Weights of a small image classifier: widths [48, 96, 192], 23.9 epochs.
Rows from block 3, named by matrix and row number. Rows with one number belong to one attention dimension. Each number is 500 + 40 x the weight over its row's rms, rounded and kept within 0 to 999. All counts start at 0. Numbers have three digits each. After the name is the row's rms in percent of the matrix's.
# q: attention query (model.blocks.3.attn.q.weight, 96x96), inputs 0-95
# k: attention key (model.blocks.3.attn.k.weight, 96x96), inputs 0-95
q.19 100:558454472493434444517462562490513541486515463441502407521431529500450587524499495543449502464508458518436454470466515542454507504566540504429460492487514525544518514498541418510483548494500481555508415512494475455505491484476531494444549557471494473557498455537425449478494499424461565465
q.20 116:524514549516423519549458453477536513502497494507463566543474489462553556526517471551476479478496436552517525496542445489532404528488476515461466472506467484462568560521562514544565498574515592513465481490519485522546530465495483554480428415458538540480462486465467491514545552451528460412
q.21 104:458484458543555514521477572498508486518521453529463559485597534582569474452554459458535507507457497452509494477466525495416505521608551547448568547454522487476453517509501469540477544532455511523482494464511537459496498481507470447502504546487504482529502455604494456518504409438544512496
q.22 089:452472521509490427546424537440518535551544476456468561520546505479520503485561533570495523620465543503515522476494532465497550541527553505485600532444456486505500535460522542423504523516443524482453509459494582456518593485488485491509525497477473468554474458487502527505559537516552438500
q.23 101:459498464526502568517504509432530427488534517458442466539500517494482541476431560544532507590612467499535521505539566460530469508509490470445495516497496503506514545495593460508451559469543505571534482550430455518511549452450565494475543510487570469506483519503498499493445421547557511496
q.24 096:427514511511521500531580409473494446492574502435494540522485512512438494581561497533498514486553505469477564502470439503490485538489503503483440499487493470470496515512494561480539465457506504487460545441559494552543531582435450486470463416507514480470481580452535583493435515461526460439
q.25 097:438490513499543491482550502502498466500494519436481535533475479502507508416484517478451591514467510481519514499527491430527514454446462524524590445424475483536448421470484467438455516505450421469538513526552554489530539531484537490518538493620487543457546510480460499556551475494418449525
q.26 103:550498467459504515452585451513558480443495518558493500455507451429507476448490487462561498501554449525433508521421495519447413506403464559504572551440507507470439504487542493462480511497465487454507520538472508470479493489499418501541457468501426554461578554501558480516533496483523513472
q.27 097:521563467530455447511510491502518490506480489477431515465534546439497503475479528556483489437437523525526569429567493500570529495539514474589520459506501368454491552474500492540528516498532556561484419459525532564459462512542498502454470431486564444506480546469548515470495497485564520499
q.28 100:463524530518549466559492538470477511437454458558574473511468468469491481516496447494457488482562436502482544471399510461502422458486536482537487437440527452500576517499469491542459450458497455477510489447512445586611491488466506539501492467474562560472489529537500512543518510458524559451
q.29 099:575493454501515561445504421484498549508525535496489460456462510557512479419548443423477515490507528481541459514498516483500503457403463540412466525540486526508485469468490505455529451471522551494528491500470491509405481413498488522515560594427537479486405499532496482498558505510549524518
q.30 087:524471478562569432454451554531460446488502503540516530544525487467496494502524464508505477569520498530529509507437556493436540500559533522620500467451495570466482431426493467490502542453457500447505541485518512506525457507514442467490580546513500545548531432453526481469516512459530392495
q.31 090:453392513428484562535492510484458529502519471570445518561512448489511484563472504524488516477519459521491492483528433442560487466460525474548505485426532488519587494513516570495461503533491485526486450541451429415533518466513452519506471426428497528523524425528509522586486547489484550500
q.32 091:472519432578459548530430531473474490496448553503577461485438541539570516528554486484492533555544450596535454504546514484482502442456498479468500519532474596531568498481537512527528483546474466478488460562533439519537473462405489509469516516521533453491523455472521420519450506475460502500
q.33 097:487554448509481524483440512494541499530490521472492483486411473439479508424512533490490487485512493504520492557491586561458429445512495591492490536551443461544520495498460501538481481486586463597416557474520447424524514470475504435544548518506539475541512532455447469462562543509538517488
q.34 102:402485560528587498493496577466481551533486520532476438506529423501542505528430539449439522510431487564555531502503502463527507481540471505533486463453497437473528475486541490368444535501462423535496470484477481423473479556483487518495529568550497506460453514499549487518511524490491538518
q.35 103:490504540438493537466462491464468478421501467496597469501501423535532634528453511523492505500529495596428479544556499507550505474497506504510478504439505469511488421508530504546535448504465465478472547574461466522494528485547491495496464546545520475510464440485550516546488584491418506545
q.36 079:477551432475430485584504493553583480542492468517529488550544502506541463433486484544472483548474489517555512524513466518538477487533564468494435519433526517431531461582476530576554496522524539502527545516463436435562558488504476574548464507460521553534468503449500537506532516447542552512
q.37 106:514427534470596518475476521504535440487517489531520542485497514486574432524483560445470500544563536458525488478509465507532500532563528534495527491529510442454502452426518537484485605573466490501459543600484533496539475496562569539489412497426558486491499493454464484506505459491456488533
q.38 094:572567524499516491581557461555510533482497441513551515487430465506547498445499476452508462485405483529471480505462522463440441527492525524502475466549453526504534485498513476468466492565523495512568491439433518474517442472519507526611555516534403544465557513453474478503552465450531534510
q.39 098:514490467453580413446564511511508514550406501465548544445507531487496470496501494522533496515479519478527508479530518518445513435552528491579514518510488490552473408497470523440513512514475447512488527532540459435522521532581496533524477489465425596543514469493501495458614503545478567518
q.40 106:540454528605527521514495514493539454554533434470491566504556489612575512521533503506511516505481570473521501537497467513517431524486521457536494434485458524539506528423507466534494512519479563541497511514464429525482513460501473485531476485567549557542464489481458525485595548539511414436
q.41 108:573515528518402468474503544440509546536487483525441468501518499512464497456445512511524487535532555561492502557506526534516516559511438461489482456476530483482518531477543496407478440549481595483463408433538575494491501550460457426537448532498463473446479481483485514424432502510532526494
q.42 109:528540582500456455511485524449498481531516476527527465585487419551453517480447501474597497517532509542429502483480453528514479494455445470489476442544480514440485486530531537421447501552485502483460460556506440480447494482455468500483556562592462525442483475484537545582528473477444479507
q.43 106:472489547486502482501509599439453516453453507474456528507445439471488516498476430509459508490454513501495505512502584510512471505515491514531534477449544414432477458531534407483599437452535567485562496443531512453528507525488560566498501521562496454486465427545467544491478464445522467507
q.44 098:481468481503517489529499485519537449509464513523564576423461580570579542503516477494486516494529521454518465469504493468517438557507440482505590550521487508561472447488443501566549474534427571496456520425538454468541526549521483500505472450474442556491551521493456570495527513552468549530
q.45 094:523525478475476475525469425507477470538479527550514471458458579448534445554490533469436548504570478498521483483477434546493471477454502494508555481515551460522575487504502547553495577553539490535406503495506477471491440489524504512499437521530441495538453545496485475471550452559499560372
q.46 096:457444429423478523449539421440525477510467523511479492393562474552485562509520507507472508519475479518473493478577533444518492458501480444459515523497443606548537499409499541494534515454460516498585525502503490500499498478480488559457527525496470521478537473472529447481453547575461548543
q.47 084:559541524459469504512532557528536495489477496490516483562472565540425550436522449456482421473515488500450467585559502469534557528537547490547490526508552494493468439498508519443525606571573451471459537506481477506461495495464473492500501517529553493538457588575496538447482497527552496544
q.48 105:454517493566502473500511419496510508464574506477479542457525503509488501583492505565435530447475527532469529440467533538505470513478606489567543547478505516453511592517482495534545417405458503511553472434489561489580511478494526501475478433529472462570474514519484519465486495470483557476
q.49 093:580516546485491452515522450496549494428550529522524537480520510514529414551440534572534518397513526479458457530462460538535547511509531500423494558521528570477454548485522527580581458540497520515465523468562528483568509438519495513518470480450563479524473454463471454511485517499519556480
q.50 085:523488426465527502408541521481504501508462484440495503505586507471499533458572575474594513526564500458482501523467552492427474532478493512494528517473505487473502501461527486584492517522521484581462501542489494541428512560543513446572539462518448560510538393535439495470508471569493499491
q.51 102:473477496565444428472462524509463538439569492487494509521474431437550509519510489542443584524463536467484496478460562479509573578477536520545490442499443569500523519523480478537525558500462475495510472521572513480531476460470452432455492515570577432543504444504538470528463495506531446552
q.52 095:413419516471478476531482510456459538527466577543491493464494450483449543511516457541541445485489497575464551435490547490448527489504496510523558529509541526489437526500568550494489453401466471437509473568478477509537523491432530473453480549498475489535464425558517551453491457446475506561
q.53 108:492520505518417508465488536486475495517521479537452498500516470465479485607456541492446495500542508524454528578489480531513499505476478485461484494442508461434481496438552521547477459485540537567455526506422490503423422374556511524508476537538592540518454489518469500435455538497512424500
q.54 116:500500427521413468493467536484507539552480512492501492507517498457484489492528415591534469509561472478548507433466520527570538477492516509449470526428405463488514531511546520511464533511498528550418446479527474564520544498458479495449467464463591534465454530451476518548541566474489488582
q.55 091:547463484440479480524493554434512399411645541518482502520522489530514514469478536434566464470515518492472487483476556549506468506440580480505458476531563497509442478514489577563507529543527486498506496525524486490511520451491423500487562452460443480440546494518499540513523484525549540487
q.56 082:524497509569566492544463553506470526538519481557479430456500475536531516598492435525522489411409458491485506456465425472582425511522564442507522474494470470566521515473449462492501493511497495518560509467501548540523548451499530506523499462439471487505515588532488541478454518422465506518
q.57 115:462530509532607496528579475502531528558474525541435528536591480437457495553460503501539507450477499532535506478580529479524463476539477489499436536443547454529483549527509478530457398451471550479522512491497459490498536547559508500504431565519498493584503451505504525508590530520534502467
q.58 101:490541454452399483565524447556508466524469499526537435498590486500518495514469566443518502517467519558540512442583536470522526477469505501548446503526514491491509543496520555445463514539514590506521466496540416517501506437422532530451417509515488456458499547479548479525520432523468471459
q.59 089:522441446494533517560453506474552476460500510543481481557506567487543455476491507582453456548562461513554504528560501470520520516457458442469487494460524490524475499492496503464449461493455492418534439553423582496477482536558497490474384478523537431480547536561465466471491439456522504482
q.60 100:466477446513489479502486503509457546496473511535545473472546562460451561601434447535551468517444481580510493429533437476513546444458509378478483479498551432480549452533483495455505511476541467477550515539527409500503503442510542530456529531549471465496478478516501462503507498536446439498
q.61 083:567490478583462497512476447614469549501553475455566569521434512521536458528514504489500554487540591541477489498457539497508467544391486485500532517519513548531544543513549457574476463461489473492482505509490524499526463499590487507487531474570443554509552519502487468467530462542541460461
q.62 098:496529430478511547489528500567538547499479475525526538444468571519451573477558485492493471546448578536519438456527510476485431492532581445495453547563501484552552519447464504434561541488534521452482483525484437501567497509521467520506558474507434421510487548494464527427507543501506547470
q.63 110:455550563425508459576539425524510439532484575472512496468518498596471460506494517571433481439523480449519589510510450504520561535495493530539549484489487446463490450484477509464495530493515574486490468478476531489448477497496482558477428421478546534490475521529574517540501439497456473446
q.64 095:502420510461522412437474444404537499462528576486563438497476461544537534475596520512496480548555505501487517463483584528479418516513493515502500455492499484507438490516518508486480467513552561470456487496539452523452418570524514463526498486534493571481506496479453518528433449526507460552
q.65 106:529500483510562477504529534517487517534476504518473529430531532455516484554528518472453485529399533472470442545479594491506451518466546560437460524529397487521501562499542479556536479518453534427556506436484509530553511504496546473448559495508488585518491523401488462495539521547461510548
q.66 106:480498487548516552442592528543446442548517541543543479517518583526485505524562505500489454544535474477540516476519506512420466463526501507501499426448472483445500505513469527545540511507563475446449577526453458458535534542515492493460469479422612451568464492499452495478503537520575538489
q.67 101:564531469482502465511472480544505501482519543511483496509511480463462576449418474523434453514488535545481540530500569502471405536517540478505489517496553505492465520544495509488500457526570493493449480436466476554452542501442561495538558591555383453466534464553522538541450527457495532555
q.68 107:538466514545458471534496412524511539462554515508520564487507458478504457449508501427452556559578566501509592493553518505493493429495458470458463529504549509525492469473470589506464512506479471529497437501532441573419413455499511465461434462474461478462518440493480488475508556506483515460
q.69 090:538487535480524474515454531491543580455486572490509496501498488523488490463506490508441475414517453537519511478470474519461500503532471481475537561482489481550322515515490456549547554561480414472552439487568580454476494524530469519490523481477521513483538477475453574510505460562512467498
q.70 101:536553459452551596465533462500445516492556513505487499561454551507532488458550504490495510542531514552490505500422525508503440531486502502506537519495572482538428455436449507462481513469575396496486558534484484481487518547528557488482554528533522499458495485535500478566493490451540397407
q.71 097:515533532539374462485475507486538513516468516409497425544466495475494554550480484526564440460528531451557514571545490479569565480488436512520422488483482544548491526577475407486479495557493464505510504534485492445459513528587521509512478452526486505494492541535537485537496471527562520546
q.72 101:480439568462458428523437502455508542499534547507521535577514509576480526542574476513462476496577510480495479472471512529498431469449449479512430498450475463497431518452449518487512540504572498510462448561510514593425534510545533490477516412503500513492481449524491529514557505454497490578
q.73 105:432486472534505486495433506532485559470500481543506500490533496506542484472482525522427427544468580566524472532527547436535481476489542490551440588599550464508520500512438499480448511421543503517516544476479417593462494509475511485533478512575424499451525478433461498501473506523510458493
q.74 104:473508500491537477495526484524472484519515497575570481559521556487536557493564539509495464586467569477505472515452513497518472498463535496492531425507534566484519552429500406524483454472534447480494552585456526510505517562568501465519500530561438554529502521541480440519437538590501439526
q.75 108:542483486468516481499500502499496527466493480515490517435526507497408522585505471489462530487496535535502462481451468466444556525550520458467550470502496463456540468523541482540533443465540507577439595491484518464531614495442559479414507522556506516527435496473512455514450533485407563547
q.76 087:550474508578481470512461516487513536486545467548521490599510450482536486436501551557448490477496576546454466585445484482590540502458579507486489525529518503488534613510561500480496501455482518487585458499462530489523505483424462567567516565457469528477492498511510552491494518511498459516
q.77 098:490458491479476578472501529495522521449581504524496467485445466477401552570491498509482484442506542544473484538443494485455510462539496477535424500517538599458562541482492512553453424528565520464484527587439428511517477445497497506450524520493507446463479453462410507448499492489500481523
q.78 115:503375557506470590516459470454495491490536446526519512467457510591517552503558548513445488493444509478450479526542521461529510502500522414552489540512539469486434512485471513542545521511531485498504492562484539445452575542541546503529520458516510522476552495542465534464498473566458433413
q.79 101:528487498547474494527539542491495584513523431499546523482457553502571458508515539457569480560478495451496528524511551451461475440603486525482516510507507522574522376424557525495445445530522473473417589497451461502546446481460469497488515520538538484466513542514508528464536505495507529490
q.80 109:461481522614488426475517462454507528503458466510489553473515517498493508540425517595538474474458514544501483459448490502520539505532562432496469371502510457476497423542474467463501457465521535465408551481453495489480577502529493514448532566509543476538506535497507463490436493523451519523
q.81 097:483485521475526484459404513457560470506496453525484444583494474451510489567483490471459477574470484461477504553492505559503558536495469482486540588477506497514571529490469388528462466545535534599554484562481451511484512499504506474543466470434490573498516492528442450562471509520482455541
q.82 093:431435529552450506644508544456444535472406488481495498503492584522536486502521465548450510459517477512536524478551478503509552492470510461533489535512532495464423497437542499520481517471471522506500476520539545528507451481445513572564474470472530584457511519527448508490459494419488568520
q.83 096:547499564397573449437500416520504492528507446580504503527470478467438485566504519526546523555443540533491490523497483497467517493510542587476449525534422554440525554523502434505506490486478571497460450501519514555496541509475469526508521518457514527486499494509502420426530428465540453528
q.84 102:542493535494536561519588494486531478449503549453475530535487476485490530537508507515500482527511517541563457534473517586428513566548438456523483480502542515511447490556505399497459468587465405545452470537498524539508550509523519434431498591530486487545505431543495495546495481542469505523
q.85 108:542497492471511494537499443500521519560473418467523466540539592436567535458505521538553503509491446494519502551495519490575513501412435511523553464514479501564488557481490495456518447527476483464504488508423547472526489511499467480520567526559399537474520622485462480448484498525493460451
q.86 099:499562486527457513499498430423478434549535537489457464492474544543539513513489533536521495452491468538542523539525435470459466575465423464497444452515513503466506504496459473479482542505569468490464566503507490425482613475526550529562441449488553405445505504505460545492496457500522439473
k.19 096:505587497569374532491542430486468537479520468452559562547519516440453509469533503498484484521523493452453497569482454524509495539489500507553525483481473542572494476599496501542480462442488508506564559529540497459481465451457514480443433510435475521471484494549563472507486524543506466435
k.20 106:574504500422548536471497487501415547500522488561526567476498478521482493484510526457517461553476486482486534432513486468480502525479460548471524482454560547511479423533471485457468500483494473464531560513509454471489489567436557452560581641558402486492514511510512500496460445479491525498
k.21 097:450530490492450575475535483486499511491471502534540506517574379491452534475515463446519486429494508516506479543492561453517449462514507498493534523553412434458487565539534510548509491495469474457550499491430539418551464465458491539447508499438475400496515459479440442557492473475508532509
k.22 084:474528489489527464486570401462495607507478509558464477519509514493476514591526505492493470452446472461458475464547555528545505453441524492457470550486522482486543453531478519495517511449465529422499487477474518519509469437521522478616565490540454456504485467477410495585487431489538513519
k.23 092:576530511518439552510544509506501548549472500529458490460506567467486520488528520490349506505514548527493433515500419500497509456439496465537428502478459529524488434447486470517571542501530491506520524487520499474525463542524445479524549448484546543528564488474506454596430562502517497556
k.24 093:501493455455477522499416525483570545454451483538484477526456459551540503459496486441524489467477488471451431435542545498462523507481500506436475551491505524428600450489499443460559535482571509480587485490454495471444492448559558495522551525577492567488501468577497524529522454491512474516
k.25 099:468441482503559478539522507544526570505570506495497483503489499499576451534546508536504495464467481481522513501422499512553562530565486440486422585549400454513514498475531507491553538502482515497466477518427480571495484538569459511544413469461550474551457483458529518470519522497601510520
k.26 097:498491514567484450462446513486541480472566464547508506493492473587532530602519435483500547461453478442576493462536445488467485507557516456490491501494489486530549543459446583445542455500545556488482492438529469540487548508514532496486451544479494466585452494498536541449474410493506571473
k.27 102:463423455427495511493477547452485523483468560508445497490479505477541494535553511465488458557529482465534499564455538462490532473426483441456518484541541574547513434467469521478529498525458468497509513593484445405523535546469543508526581453521476456416517471578476492561478550496504472495
k.28 089:566507428455449587489472456493441492454503451458519545562554519495518548464448487492495504484464474484510466524502500509512566558554520521425536454477467508457440425501500467446607499548541575477505510530475498476535492532482463471545513544476519461557499486512421527484525525498513385477
k.29 094:516531509507526522538448459530535436484473469524507549463554506504496499557426466493459532428556580491497543470460415517555434456513533526564496509570488541511530455449506501448455525539482426531476515439464446530534475541555462508460530503525478548541593499473497466544528550515444546450
k.30 085:450468481481465455394520519480509529500560484534512495554541511471413511518444510466587549475484458496574510496506482490525456477536441497469477556491437475467519527508515442529483446447465473473459522482471514556485492483480494540588465463470514430408464431446496575492518489442547508437
k.31 079:525514466450509521501496551491547532507531568512471433472483481575498456554490464486465464578476513545496500472481520505493540562427464525474453468396439498532531539496528498417494463500430567456480569481472583540535500509482520458466565540488509446472474579503398482457474493507508493479
k.32 092:533528543484505523483457496497413519497505497531532471503480528509521450544624512510486504562435564491452514477435461531514483487452538520488464497531546541467478504470547473471550440432514583500543474524467469557492477466515595536528558491515467555495575517432474458516430534491410492498
k.33 105:515519400539571432508559453507512580498548527534490476488517543487522517484528559495582524452484519501495474484458482542466486528494481402471494451468428497423535529465561547559503507546549457557516500495498517545491445495486478536522508464478521457557409403506469488489538468495569485511
k.34 101:467564540464491523419466538467484449531529528525474528485464507519485472542488454546527522459493445566469474504502459488426451423488389476552582415468556508467489464510531503476491460478493475570558494501545528512520533455487463531450551497544440560472473469540558514584542497515492473477
k.35 103:536507461577506582480540520436439470468546502430592520470551449532533469449492491537504499529514505516480553498455463450461536509442458512420519538494527532505509489464590458479526472497539471551483523439505472468481502495558536515557576520518489456463517469481478547614522495542450555511
k.36 083:459465473467533505530490485559467534435539512477495491476546495489460479476524496509504506518500517473555613571546493500420469467544547505505402558485552458481518562489504479461562564491521552478486480457491462475537531487488560497504507404463519473509492475468632442486549432499512518452
k.37 097:497437435548471459496487515457494465529494462407511524516475497508527419500501488590500454537540510523552472550536500489486426548552443537446530487529504582485558445471513564526455574506447452459453466490501565559496481451508524569545443479519544568477531519571485493486511485484538533499
k.38 092:491518444531484523536550526497496448542555531487477509460436589376478559505438506505539460454507493513495508557504545484556499438467557503535389507422529483474566469476502527499550545435502411503533504524522492538525506514490500475531535509461425508548467532468494479563486467510568503519
k.39 098:464433443524550478416549523512504480510484531496451466455432530554487503461499486522513494531523527449502509509495497505484512432548493522415499533500477400506576445484519560442521537459454414449495558456533514518572593480523515514534494477471487543470560452557500481576538495505537454475
k.40 113:506438505551509593561405477491576510509531462511553537478495510575507497466490492559524416480590522508504469497492506548477498523546536533552496425506506521529516526439459559495496485445565491501491462511476467521509494500411568453509407450440539469517434535533508558490504487493528503474
k.41 098:518598555518491561481509573488497450516490484535485506562431461536584521472495454552461524536478501540439492515548472547514421516515452501449483522506516531495444509539474475464500416528562573542432507540510474458493480537559456472426418480491525470498518562483459477435544535498539488501
k.42 106:507557467522480585460490563480449405514530458553584515548455412499543522467479524462497489504587463540512508512456471465526504605535497501466507481480587497507466496489499502477518466523522507536537459578484506494478598500486406488523504509507426552477490527495479524514474493526464443558
k.43 105:502481455480494457517556474494485522488452556514480489456513435416504469517506530461426527507502465550410492532481525510490481496487529453526529452507548566505460509562456473444534487554383494578517559529554535476447500507559477488458499496546559446463465481518557438552551549575499521510
k.44 096:470433499549461556481513507523516480434458509473490502533526492533536553513495492497459508538482570429462459499515494484566503492513482464484430522494449441471500604475478586474469441421456513408416565523499491560472514460505605503549437488479482489509529486456448499456458522510495513536
k.45 093:515459453531564468445524500498482525536511526520404498549429427466554499587455527439450529536464528422547504464486513460495537548529515493481503575462494513527510513487492556530551509471575573526482479481553525523539510444513552535562464513417470546519529566512447477532485495480448494550
k.46 104:493435535529417521452552495494479495441467538484551481482545441554476557484549484476595504501532537506508512456524493516476492406356506504490457522553546484535521535470444514473527449502484544516569533484460435537606458523469506510519504499497555536471529498492521502495542425515511493474
k.47 083:483481433485500586468495518464500522497573487492472477520525486524483500465518471507477479536445558462561533488500516517500646512495544448538476542540516534441495485543481476443491482575524492511453458568583514417518475564538459454465517517479476509512434493555469517543598527465518552506
k.48 102:534483603464542460569551484499565464470480546457454506432510549457479502535506472491489556469501547474479491493433487494507484490569499520579451492480454504549458590535480469562500494495531470529570557456511495491505466502471562512533504502487533451482561499479540509428377465490473535562
k.49 099:435506520492463514520499458435528494439585488480474495459471557489566497529452493510465482516506532523578470484499594519550464517522563524483503561605495513534519552480457493596549499486444530531461521431475447516562547520558517541537474430480532478506512479488496545417451501487534531467
k.50 081:540454520562522409444526507523485494502435494530568415489524449489480516443472540551536442441509435508472493519523478588512529504465495477446584538534533501550487434456553541514498532531528421580496452509504485492501466462481525533479476445476581519482507526553473505527509576512494442475
k.51 105:532550588484469475511346476443515506508490526504481461519565538496546491507554566457411504598493599502466476575463565525515538512483476537495538433540487560560526515497439423524509467517510510508554471521525488464485518526499474506456511492508507509511527516483553497511500477538477453489
k.52 090:508472603479516493530576449493485466534399541551513511495542505488511460435572513408491493458565539495453472441500472459471510486528440557475510486531519518459481562514556451478479529508508498542515510546495483451511522512511482480455599504546540554453587458552484438561500479497470516534
k.53 093:525530512478503539530541486502485552430486437510457474490547501556510456517492469493484487517535440546565480536522505504527510523454549446455548496510532604481559563513504465463498563531540501578493486488540536492480552453493525456470395473414544474546474540595471509536601527485478502510
k.54 115:517552493532453533497446542490500524498481431472534450486499540531506523439607516518511450540492512560503526478505460477459451509617537452552527499509498474449438557482545465468505557501556479553433514447446516533545537504501536535428463494539566477600535495490515499441478489453520480458
k.55 100:502469476482496535531496544445500465427546501485505502592530483439514495505459550495494417458547507508488417476457524531546540633535554514483480540433489489457538477521474485530493504483532472540537449536390474459493461462532509551499544510495486495439455477535545553499525501508445546580
k.56 091:458556520544381442560452477516487535490506515492556569490490519472460547485484434514541551458471561549486452432502533486477535462548543508569510478446481483449523541465449462529453464428537457469455475461536456528507527508450560476554475606497476474467511499533495505473454492526479531541
k.57 119:507530434500540526471520447511537509461480529562462509436574527529431540560464542511541465455543440487516497498499534529405437463535440571521514524510480457579505510520542485504458457436400472503423505443515500443524557532508505462487428482480512490534476489548534496424471523521529520522
k.58 095:500443504519499487436542537488446506550504485550440502493606452505409503506548528446499497485515549527534513531449515447503504543504485583548485482463503545510522547478476515433553454473532554520470522453356507523581490539514509516489472505464466500501452514466515436470450460428467529521
k.59 089:567514518518474528493490487510542469518543537460466530505531465488491410482521548530521489486505414461530541477548498504468518484453500543501466532478486504454473518511571441475551535436501555428527466508482524443437397451657564451474499543510516547497579500550508515498492474495513522501
k.60 094:536483412497511467490507422527374495557436500539470516436547470462495474575524444509485467547498487519486475492500528432455534443496494518468552522532508427468506487490504453479501505499519516489548544510479544510574563564515524512487543613458415503462538508533470527529511452472443494529
k.61 088:530469514536521558469464478516604500499509458523439511508477591484525473482478562486469499507468535458518510567458541455613534490477504491470469572461431493478529500468543519504564559446461460453509546510491495530470485506472539453459468568445445469554558553431483470527467536467434502518
k.62 096:570392453491451531536546486545466588553502490504433474443509450512446487543544538476498522557528521474499461500486537508445441491508450486474397527527434503534416517534498549497534509506496489421470498527564519569540501558469529522528502496515414472554471541529506458477465491479468498518
k.63 103:391448543531451429448479543491489458511531480472422467533503476503526504469491485528492481508563479506570521449524457441549576529514490519595478466497504514567503558539484519477496543490487568478519490429467537522498545494502494438504468467490552618467481458460467523550455456548521546488
k.64 097:446428477472501525435507489473499542431496482579487491527484404516531531504468485477563566473498456454507532537490494524565446437477494510445528529515515524491447562555490488417456415482436512502551451500462485506465427476495562551567528451575528495464512474473526524447512485437518482517
k.65 109:469500471508530457482535447501516513441487517510463531466535525484512535483525482467517546492572533490444538520489494566436478427430473506538502508526462464508442491493431431580561539449540484579492493479465488528529539531421555514579496530465579557501555505404438494480485538518477546452
k.66 110:512532482484508439564463548529495562550479541503413475479506441520440506541434453487545491535460482521533454551535520439453483525542576504548451581576530497472426510530462511546523489514446492460449465414470531570488536500499562503575510490549496526579493475526547473520482524478493509507
k.67 104:515535478482527560484480489515581488470448538600517473488523497474509499557506510445444439504445477494529522528490537458518490514495485543449405489544534537528477515583499451422538482504545503468520463602475500464450530526554527502407563459518449486470456476488479520440451466563518450463
k.68 106:543492516549551545487485546464493496563452542543504512548558435545530529555480531561498509466478460455444514487426518461601496507481477491445507534536541511530574541455604536506502509497486501500503558542515487464523532473489454547474426475509481619509472582544514470508538522498560510483
k.69 098:417477558467487516510533500444542477519513483494546537451445544504499552505492548488499484457510492461462539529462559486589573508439547495452504484557515444515497492543447531498448493508417479553460443503419480496487494470543588384463474568513507517479491529492513553503511455494431491556
k.70 112:540514491433510492465438568533562475419475494518513510459505476495436521519474539445491406445493472457515444517518527476512508491539472525477558566474519488487537461551493516436490517451479536482491482530428511467497528507522456482541529612551435476585498437608456490447512528500534469509
k.71 104:526535560507459493485450472519474482480506494491488501536482573487515527415560441531448437489528494541522556485480415605555517457511568538501513570463522527542533511516459514447476507526435493536504473523569441497542484506484482556466457472433446479472474507510573550510408481558523506450
k.72 104:482465531502473512501440496497571488499462467517579407505467440572501506494493530500468469519380519510545515507518525469502498539484501490459546568520492456485438538495533442495483554471423544513497486514503504559498426528504535514509474484476475618522482508468539565396535488485557478430
k.73 114:511470507471549491495538496512577444435492538532544484480560432527535494477548491502459556460461416480544506502440457513491462451485418540440539426388517474533509479456553514535465491507536523481475522586448510488490545469493535490446509403456496431544493535545513491490555532499509521519
k.74 110:572478501491485525475503476537537574411491585488454494458462499517491445495524444468472465516484463427540497517519462502405534400490484472502524502530511576427531432483548563507508446491472495497579452520508474494494503492460502556550573506516435469525501429521493514516477576448468501472
k.75 116:497566465501518525558549460498424487475525552497474531534501546561531554416478430512506450576470537526494485530535529419443432528471532471569460444491465522482440551516403508492540517496492432502499470467556529566511529540530510514501550565511522500568507434496440496513497517541531497466
k.76 102:538519551520483507535489449453568511509485506404470470458462528489485426500534568480553581453472481474512568453556531552478479560526431540461551381537500528529528467508546481489557489551498480523513496560491446483522499465461498457495540442485507519488511523454458481505570493436469531430
k.77 095:552506464457489493568566484567435504542503557512496499425451471548489480513557517467531533588428515558559440462493540484505465517467561526436530509508506541491501509513453532550516563553507522513548517504490451506484577518482511519476560413538481491518473493537486483567473568540500537403
k.78 120:532457502469426440548524520425500498430495586509547541537447453578509483443545530508509495473486506415517478502497480475504549577460483481472502501489452535513467494499562513489453508449540535492444502482465491530504449489496533406476594490459473537557469514437403496525565512499485531551
k.79 111:451484420414532551540477518489461596503470501557442485570468464488546540498529467503514445499419501538455405487509507499475563485492501489509489490514504503507560493509558503506412519452526524535498562555492511481545563438428498550526499491435510531471524481550503438542487584490524504450
k.80 105:521536468485488499512548479465497565484493535444387494586500468604545451540496467581475533513473531538457457549547509510397483500509585506554485495445507502452480510562492527507496459539545471539510515471583550541447537519512528494499470489459504468522514506477514496518532426492410516471
k.81 106:469479482514485430488566511493501498497500486560500516526501588508547474395485474471488543469429496540495559484438399523527493452514470453463496489509509580491544397483538560476472507548482523474547379554471469511471434453522503554561495523497473500551506481509521481487533545511527533460
k.82 106:518519473472525461517460524496472488534537475481498436470392450448582471522505581472461526490511514421488541420515511512540531482482508523593520444470569499470445597470512476518444547563513530481476546514496475536553477486514513492476535448436514522531539559488523552428495519563485463539
k.83 100:518494434600468519486591513473444455499424519509479450474525527502492481536438512482484469540478467518515481547545542516535480470559464559516511525524537517517443445521516443500526515559514534499510464433474467472584466526450486514567513554509518495556569480433564481467513537454517616511
k.84 112:503515519509505583488467497469486524479451508511492539512484557495539538475503468505448436514451495537498524530554455499543531552434543464459517539494553566476557508517443535550486556473537437566459443563556476497377525558549531541430490555508470547555509463534528527484505435547480496544
k.85 108:468443521474519444484456471523504560503469455471509517441464448466501514484521503464560528463567547481480535530528431502501572389500466558532465540471437523609497445467518484441416494494514515494570480528471436506496490454469466454528494473465464496468545422459467466548510471460442495508
k.86 093:555567546475443414572474526527511513463476555443511590529542494450454542509468500547483528503438492509570460570512499499527514494576579511495485563452490511448498488555488469470475450495503525552422524481461446512445550495517474513384508501507466436532485482489526536529529527525510537510